From a checkpoint of a small self-supervised image encoder.
Training: 5600 steps, batches of 128.
Data: trained on patchworks of several textures, 145000 training examples, 4.9 epochs.
Rows from block 4 of a small self-supervised image encoder, named by matrix and row number. Rows with one number belong to one channel. Each number is 500 + 25 x the weight over its row's rms, rounded and kept within 0 to 999. All counts start at 0. Numbers have three digits each.
After each channel's rows are labels from the 100 images, of 14976, where the channel reaches its highest value: "responds to" is what is common among them. Only what is clearly more common there than usual is listed. The data: patchworks of several textures. In brackets: how many of the 100, against the usual share in percent.
# convs0: first 3x3 conv (model.blocks.4.convs.0.weight, 144x144x3x3, standardized in use, each kernel summed), inputs 0-143
# convs1: second 3x3 conv (model.blocks.4.convs.1.weight, 144x144x3x3, standardized in use, transposed, each kernel summed), outputs 0-143

convs0.13:447500498481516522502456505533502503487503519494481474498480511491511476500508490534516487475492488506512537503479458513489523497512505463486488513543550493532469521490495492476508489487479502476504486501523481476483525508507501523492534502565496494506509523475486478508458498489505489479472466511506570492503530493493512509474514483534520525588518421516470521504512462524492486546548515530493484513504534474551449486487552545477493
convs1.13:529529497535536529531491514547527572500499498481494505519507495508494490523504512484511490503491491499480505512498519490545500546474512508510510496560548517525491435492512490467516472503486475460488483467481500496505489509449471497474514544529508509503499491473486432528493535503485549495492514503509557526549550514531455496480495451541533488538533521467513474531490519499528495503473488513531500514504482524494486475469532510497510
responds to: white (88 vs 45.5)

convs0.116:435525522476514509516513539491482483531546487497479494504487486508499544457491474523457509494528517480481460475507493496561484480513500482534494500507529510582479489458501486536438480535508493510457470487488481507495487483511522517509562490533514500535515533461506477438498514517508491502523493511493535501490493493486497472489494482486488485506533465517494458530505505523484493443488485508510516470504489499558493491515467500464541
convs1.116:463496506453506500526492488525508460500516513465452464490513508564508490472475493501515504473496466515493481500509517497506489498503494543490512445471484500483492530503527461519528503477530497497500541522500488497509467500498516499475556479503448541500505488476489509515521524474508466460505491490507495505461468488511469542475477503472519475508501534487520443538503528524506525510523487475586492476458522510449545454510511495544497
responds to: white (77 vs 45.5)

convs0.42:524523475536493459514462450500499469463471512483499511529540531516506486515470493497503507468520539514534457473504497506461529519483508504473519508553495507492482494517495522475503505501489510482468481485547493494452501553488491465532562487478510539503519494510507481541470499524495481487500510467468494551491528505497520538491501491565488453521485510503492491535523488473503444473501510491452462436485534510500519503531516516484515
convs1.42:545558493522486510484499500479521527525513490474484525484533548535492486502471513512484467434544529477516530516489504499497513521503510490470513557540496456464480474492495522496489477519541517501506463526497508540497518478532490492487498526546540500517470531478496508477493496496519467480458488495536485469463554471541485496467540536502514543506490507520537526483496482472469464510535509515509502514514500468477524483476511526536538
responds to: white (83 vs 45.5)

convs0.62:548524578539515517505585478544501490505488497480507512551535496472502475490537503518478513482491473482560510469480471468493521455512484489508509492535514446509487487479497460502493501505517507524484497506540497503500516497479510498493486498525482508478525485459477474431500480489472485481488516525521480524487540510501494471511497514446535541479479518481484509497493472476496479489485529490460551448530497488496544497495494493506495
convs1.62:473531512499461496492551466493536452520485516512493509482456521449494456485469480497496467502523494477470512507515534465511508509516512510496510532518515506478448531482488516530512542528533540560530522504515502519498472473431513448439480507463479525494471490501527449462470489503536472524513513484461478487474467527464502486502489458529529514502510538518486480520475496486503496534482511509500503504523498515497499487507486504526534
responds to: white (79 vs 45.5)

convs0.115:384500458484487501504515497504503517512491510501507496477501529500531549517532504471483510523464503536488452480517530495523487513501533501536496490528520420523501495511477480507477482488510460490515484491526523535527473515488526524527487507475474537493506516483487484460492516498506482501498553491518481487514475505499497471512483456464498478562514485473533487497502494568492528496492480468548482476506471511535480471476500508498487
convs1.115:500504526529538532522468503462475529503508504502482549488518488499468462495510468520472498510489484482498485441458497509465514491514509459476485540535496538510517560537464492519494535488451466494551513485494517502491488506501521523549501476558484520492519456532475509481500510523530494523578506511524492495469473540469505508466473516505523483509495518521508477501494518509486570513504522501521481469522500520520543482494507524509513
responds to: white (95 vs 45.5); plain (27 vs 11)

convs0.78:480488551487501518513485485527479488524492505489521505531522509487526516505513495538527481470428532442458506496495504517520540551499500519522536526525459535497509463462556480494508467537556476454489508514507518523482494475465444482498456492503474497482492483508478482488527479528531531497520529499508520526523510462513493507514531516549486486487488479505489482526523509515518468520491512478510507453490488537499487473462527450486519
convs1.78:471521526487526451512518499483509537494464471475517532508477509498511545547503492491530461486502517460520511489533591498484483566516495497512501487462507463458450483537544494531468518515503494470476454506507497471503527497491507453486488493476531518483477531499503471496479508514492516491495463514447503495530478548500500505487491497515487506469497510502514504492491522551521538524498495520476500531487455493481456509540494500503452
responds to: white (71 vs 45.5)

convs0.6:460527480482489463459483559496525461456518500521506505493482541508509530461524496502525523530453490565487534490491486502478475509499523512522500480531547515510516525498503509496512462484477470500494512458507521492504483526523482536494482503523483535465456485495460535493510507506493495468487520466465557491473469485529489478435537506473500507581513463509487489515479492519527489524515511498519518491529503463476477479484495513503531
convs1.6:477469523518539476523520493515516566493489494538421503492481479479496504510486506494472514509499491502470491486462453492476539515491526480481512471523528524475507467514440500447478529502467492499481521486519475530471510526474499521497496517499563485514497485513513529532500489495521549512480492472487535521481545515453512476500519498474520508553531501466522472500518491489523517490475506522450464469494502469524456455485522485478494
responds to: white (94 vs 45.5)

convs0.102:442466476513533508502481516514510513510490490504501543459493503514494517480463508514496497465466508497515481497514504451511472509502530512526487547488483528511538499478486491486488543506534475476504506480504488554461543493551533512468521567470471514503460449536537505434477495466504482511458547524529457485482513481494508506525526503524466477460503484480487507484518491505489494533537476475510508534498511563507497502505502486509493
convs1.102:501529497513480472513494490503493503530515466509477495513499478503548535485465499499480550486497510541513478501484466505483484468521521501488492469525497510536495520509499527510523541493488460492498508513519492530511499503512502517551478501548538485522498483531529484454546520529498506507485538537545493512564513521519515519512487496508525498505489523427508537466536503525458518492492519438499558457500497566520510482473482518449498
responds to: black (93 vs 45.1)

convs0.83:495500481420525555489483455496498461477497457509508504489491490496527537505489502473524511499540489514512538444484545502524516452508492493492461504555504495499479525500514495479517503520465509455520494488456509520506523499501502472531532564509519478512455515531510530513531484520475529500498548482508477489483494463514488474487528483477495468525449530527518490525513487545505496483508466482546488491495503501467452490527512504464511
convs1.83:517456492455517494509475544552499446479496471489491463524494479528513464485532486474488548505509516494510504496546443456475478448539518505485502445444506506535482518531491515499475485515534488506523521483516478518514488513524557552525551509532516492537516506530517462507486483496483514541535495522502514493538513482509482497522474466487482511498476488515489500507482525484503497504495482509491545504444525474494496530488510492491541
responds to: white (81 vs 45.5)

convs0.137:531497458430504497517535503505475524508476481531447477478494470522481524495497494483509492504567480465486494486512504585467520452508484506498482481524511485509496490541485498496468481530454479470484495497497485492491509513534475504480484499514537534500513468515482506545514519516502543529528502509476460521508501534520480504529511505443491538501539477516495493530492514515486510487510520455528533517526428484477477497501513545503515
convs1.137:487519464501464471498544486555501513510470511507472475517513528471505512518481489508471491462500480464517532495485492546481485507484502503499518519491511485513548522485533516500503505456499524534480500521461539494476500504491492532486481523502530557524571554478482472501507472476494454529505522518514477560464472516468501436529486512532516515509468523566501496491513488496523491530466485514496498474521473488519503558504472500499500
responds to: white (71 vs 45.5)

convs0.70:492513531514500536513531510554565464511533459501517510459502527527500481505445462452515490473502537531499471473508531516474483477485523497534452568518486494507436528476489462488507503495446531518506462494483516524519520498504486533515480493473462516478471553499516486511510510498510491495492490514493498488516475508503478488488476494486494456513432476500492483507491457493523520499475494469505501514499547491513482494457527500460489
convs1.70:489505444531470479474500493515499503491522490525499514494495486567484539494497511508489545471486550500507511461551497503519464490462505509450493514491528502523477466520517527452480503479456509480511523451502487486458512472431466547534494518510522494490488511521543469465533513511482487482517480486530490471512513508503491506474504437511502511502494523523496456525452531499550473487488468495532458518504499489479460479506501490487487
responds to: white (71 vs 45.5); patches: five (62 vs 24.9)

convs0.67:516513512509489498506558481497491464497462474487488602509499512494492535492514484490513505466490527520472493444462506448462492572478460507492500493483515507490510490489505495528542465498527477528484517550481483495483513513545462481483459523468460470521530516510526528478508493485529481525487476526469479464498515517525459488494507473502520559490469492473484497509503473470508488531508493494483498510502500530480494497504515473446488
convs1.67:532510509475510534500544482505492508485498511465547568514507476517520459506494532496494473493479491445556482532536457508460492508463512474502512541503489508504497530480501539493466481545475512517487511492494501525489523477473497504490508479492513532480488501454498509486497445484504474503480476499490497532564483529485519440476458526535515513496510494489506501492469520551523506491495520484465503450458529555529475526533503516492496
responds to: white (75 vs 45.5)

convs0.92:494524504535527524510464498525507472524476560494496458495529518509507511518494460547474499467526511533525499477488478540488484468477481479494498544473508526494512453496480478490490525505501486496470473516465494506489476508504480542528482569506442568494473526523524537582501521466492480514529512527489462525532506487498525497505493514519501464458462493504475485450527492476490492484480521458515506507503494517531497495500465490501500
convs1.92:495494542542457490524505488500520491478510510503504518476563528522475476496497548495491517473503521522505469475482543503544504514486516484485486512501505534482473492520510472533526542493517532477494500482515519479468495466543454527509530543501524484461490542539488554498537483475523469498490478479572492508488506492508502533515513524499492545471507484494523547533509489500477436514479492510529523531490515533474529517532521546512496
responds to: black (96 vs 45.1); cloudy (30 vs 10.9)

convs0.54:513487453491489477472482476489486480511492507470511464519483476499468497508494507524507473464489464512472536509476510553491511505510513551494503467515532513561516503529505510494539504500469497528527473527555526477511485456487504505481435476524522497544494511481459485489468490459469507529481497535523511489487469507511462494534483486524502511519480500496490512506488496508483516505508500477544532553555455497526579553518478500498497
convs1.54:531467519485524470538540474536525447490504557510523503570514475471527510505572523508471492548463504529477491498512514486518534512466460528529524496536538503503532486529495515517498495473485484479484494526522453477522474476477448473488511511527487466489525529494472497532467490485522487517515506486491509518496514495512503485514435499497488495503546502492482474487527520488507495454493505546522515518509490498522474539472537514508483
responds to: white (81 vs 45.5)

convs0.12:501523500561466520506474496511484482550507546504505512476490524516499481469478498516493487515495518486520470445469519522501538460501513470572514533475509501502528518511521520523491473498479502497513502525463512505512513496491493523528469508485517489488509540508510493479492476481478493497497546451481504477475527500503486524496464473483483515559517471513520530509516531513503516516534573502491489476537448496526453499457420494499465
convs1.12:496465514530496494471565493513537514484507513516489515517484496508470497516522498462494503526482541495508478486484490562478470522487507512504504516508534484490521552467514445505523495519485500516510470513513508476506488489465485483501516517461453510477501538512562602484484498509514493504528521481464499481466483493482504529513535540513514554500472519497488475554528472452549461502504489500482481487501524483509481528485494517470519
responds to: white (78 vs 45.5); patches: five (52 vs 24.9)

convs0.45:459499530518511490518454501475507545508547492534506433473489542550490500542482529544506518470451545491459490494523529487487514529475468512545481515501522484502494457502505508466500501557467496503476536509500475471443476529501468505505495478504456495508533537509507488506537484509522480474482502498504479485469513487502501471510530469539481486505481523458500511511511499510512452489518527515533510477561508486472484501470503473515512
convs1.45:446547542509475511469512504485503558506488515531450481496485484510515494529541476513495537514517549514460518484472503509529474499476494508486496495520507498496520492498529491469481445490475515512541513533574488568503473492471509513489557459527513494492484513506463520503495508519506500492480488491486498473471549502506475538501532497523525527513490487482473524534503467503528519495479526470490504472504483464510445499454481477507461
responds to: white (73 vs 45.5)

convs0.64:495547518531501541472561487563462493457480498505507546498509494530524502487500506476511525521484520535532494457504491530479503485489520521516523506509515489525474512493512472503500541470509531472465517518510517496481546489470516521497476497461495489464474513460526487468510478479484503517467518551499474519460494512485485490495516502435529490487447510508479499498487507497490516501454494509442528478558548520510468472475524517473462
convs1.64:446496479439502494471548481560515510503520498531482504442460498499480512492457511492506506462521496494511467473472503512506470446494448534499470523507501477516490451523478486509502462533526504540506490509527500522459469461488502556517483513472503503516478480498491477482500492468499469508489515499535462456503482473490465471470488477471467519497518509508474488519469469503525540454500502491471492460525487496501493560514512504479494
responds to: white (82 vs 45.5)

convs0.15:504514551579496504530530464490531505518494529475516508544522509476523480474486492461484516509446489538486461468481465452531478517460494495535495483480528494493526494511485484496472496506511468500483468515499486480520499491499488490525492515544515535509489510464544510467483506462471444518488537502490549489539504528472483459513507477520529553506505515460482516501488484471496561527489472480488515475532461520484496511479483498486509
convs1.15:554489545506507505494508489486479500525491518489470566484532484484487491485485462496472477503508494504501464536513519544530499525480490474528514498510482468515530504490493514509523604504556515492579491519505477514511488470480505501503491468515533521474511491514508486561512457525538503513508528506471498523476458491507531497504520485537474502550494526503512486498478467506508545463527508501531512543510493480505547493488494480506496
responds to: white (79 vs 45.5)

convs0.20:453516515490475492517516489508495514542548515501514488486499497514536506472514484536508484525488469481487520550494547455489496505482504530529489489505487532475490463498508508476469531522505488559430498502541505490448529489488505495494524507501501488502488536488497465465467479484492462499551496493499464494488476464485523451491509508471490482454495501525507518487489492517522590505520517459476537459505464510514535487477456498476522
convs1.20:487504485484471469463495469499465494506473517499444464496547470484487454504517512489502452495462442495532485528501563561500485447497495520491508461511498480543506463502482535503484483500478522470496531503499487510510535445464530495513485466527498489503485486496481481498506471531479486536474534499505501514455502475500480514507493512462469548480524462503487508479500497522514536494514525496536491521511470550500487483498486462461454
responds to: white (90 vs 45.5)

convs0.140:475492501507560484491507506496510458501470459515485463485535499515509524506460519490532484473479488485497469518560510492490473509510500492511490528521488520445512529503538510504499511498499521523525485538502520547476547540515504484502468539505474500489492477499473475493495516502517539454510467542499533490474526482492470504482487522516471532512535477491562499543494520503505475480481507507499478510504515467482448456451553547544457
convs1.140:479508498512534528522470547507486504531510533518569471554492489493482516496503489487499542523513507507516512479498512477541506524504491503488475452571519495482518513501473500506512522463503507528529470519497479504491476496521530521515490520497481488537531490523500519472507506538543491508511510574507503539454489459536536493480500559502489500544466526517486480490498498509503520495516454545522536512561540491475473484522523484483489
responds to: white (89 vs 45.5); plain (27 vs 11)

convs0.74:577524495503503538509474453486480507520485501469491527523539496506473518520504479469468496477450502522513520478460484516463487451488487541464476545561492523498509482515482476506522487507544476508493517524509480520464506497540513479464468517439518504476446487507525490516469519466530488534502512493472482487516501478511509516489502527552519510490495477480521513475469497498511503529516488481525482498500498523433535554503525499486516
convs1.74:510490465516445491499529537561492490542508501544536562521471528473503488527535515511494523463491498504543468464513464495487511496497508520488485508509488517507479526482495550513487481540496483498507514463470476492476507517532487475530474476474512498484488514513476462511531505485493500523459528503456521451445527482519524513514441454484500500493499514489500502445507514545492473502508479496472508492468533502535524478461524486508458
responds to: black (92 vs 45.1)

convs0.76:524445492526487505513517495512539513496509470559507530501434524506525566513483496483509521482455534501523507463508483548446476487499499508506501536471510513534502483533536433500465490475500522446537494511500504482472479508518466481545469539454464512482486486505561478550531493483508499503493509503498490512487527489505474498456478512504510473492509514503504486478487517492496506496527548449515492483516523515517507474486487475507486
convs1.76:517483494533502522495487500539518508523496496502564556539445509527543526497479506521529509516548505556529478533456503538481500481533540493489499542482504507519486536512502475497482454552509508499434497489503506523515502510529486498553472517502512500469512531517535541525514495518476519469520487512509476496500473466483514476530523477460486547495515553495472520492507467528507497506471482486491540509485485485493452478519487501503512
responds to: black (95 vs 45.1); patches: five (69 vs 24.9)

convs0.36:504478489518509504500507518502526499527469523498544499506459498562481470544447490537520534475495495480533523507484509484537524440505520535502511488515473512471488478537496550511496499516450480511503515465487460467530473498546509480515486469501516536468531508488500514505419468503472482464509472487487483515494516493506523489494501542546494470491522487497525520528536465503490485511516523510517499492482579462496489516473475486491502
convs1.36:505500502504512455476488477494526518499574515487501481453501502546452536485499472542488520509520554514475510505492515495497483487465473520496485573544492495468544461501510497520461457509502454525475483520481495441467450497521451536521502522489465468503442477530481522484479498490499514497491501501545495471467540485500480519517524518498499510513515511504469495509505513503511475476511510527542474514513461514510470512512498484523496
responds to: white (86 vs 45.5)

convs0.1:484481464554505539505486508542530486497499499513518459480499517551497481499464495522459511474505542472519498490497520530503478448506521468492480523468508489513507477510477493482484541477458515476468478497485505508470525525492512521538466495567504489490485520502516497537491479496499491491566495524483528483508549463513465511499523492466468493532465525487477494505485502461490561496525516481492537506557526537499449484481495543523495
convs1.1:490492530461479533492503484515457486527512538506519461484508510505465519508489527483540534511522487535501481489511542495546504497537469511496483514542518470527494430492500486505501541548462497470527460475582500496541473479541506551513468505502518490508513512499510484497506460496486473437527495515545496486536524480493497466545493505509499517495505495489497484542508463481518459495513471492472480519521468475493485529528507510478503
responds to: black (83 vs 45.1); yellow (76 vs 45.9); patches: five (51 vs 24.9)

convs0.108:477511503438494480462498513505443479534486504554480490521491507516484539512482482527493505480511497521518507513493486448479506530514556481552513520566498501514543489511564500480516524498504498472493530538539485501495524506501536534495467477513485513475474561505499475489473501488527522497484522520507493487472507532451499490535485460505462501552516497490505466521493521512494447498506518455528484466498504511501489491459545527504495
convs1.108:504529483514501491469511504481513455518497489496505522481475484519515503464498469524514478523537490487500497524526504454473523502469459497474513476503519512505539476487528527530472519469487472416510493519509478459543517516494568562473467528513510519502528502472520461512531500505538483525524510540541505482520490538462498462496460502506488476526504527523503487499537494486524523520503513544489487493528498530493548519489507492520563
responds to: white (89 vs 45.5); patches: five (54 vs 24.9)

convs0.0:494475539567525491497545517538474488521483528547499572470508504498538495529500512496483463523439456504521495490442454507502506521481479517523496478495511485494537451507508477492466487482503539494488483490513512504471542506529500535505478516505515523495492519489518511449485499493480451493490539523463500467473504510503471502485497492462476516542542496489475504467521523492494545504506518455500522488501466480527501531458485516477473
convs1.0:508487523522514506485522532489513508512482528524534510464434497463503516508525490528510509497485507519532464510510539561512522517496452505524480525523505514518529531467517564513534549514465537495515528482512531515522494510495511501529463490518492480459518514547529557499536494499546519518555530504544490497499480510509487499513510529524504505538536481514495480559487512480501526475529524524511496487478474468550520514500508494541484
responds to: white (92 vs 45.5)

convs0.5:575501492531474571500492467492493521535475479518535565455434534517513489502463535531513521499482479466484497489494519503502524500497507491488505528467515457490485583461504498522500491482448494486497459487495481492477493517493501495507479478482493496487537502486531502491489472527489515458500497471510519497502496496473493536525525530458502490549514523488504482513495484502499507501515531500476537495546546494527526514512449472489490
convs1.5:460496478467508523495475514488525509491531503541537478495445497535494492502516495488479527515538550514493520531480494545521493513504487464488503476531499466536512539498532455492475475530466470534490482507463553525463478530499494492555462484478522459462488526464537568482484490479490513526534507492496474508470523507522477502474528471507510497483499539500495493509521487452557480505496489513498475481524486465494470504473534490512511
responds to: white (90 vs 45.5)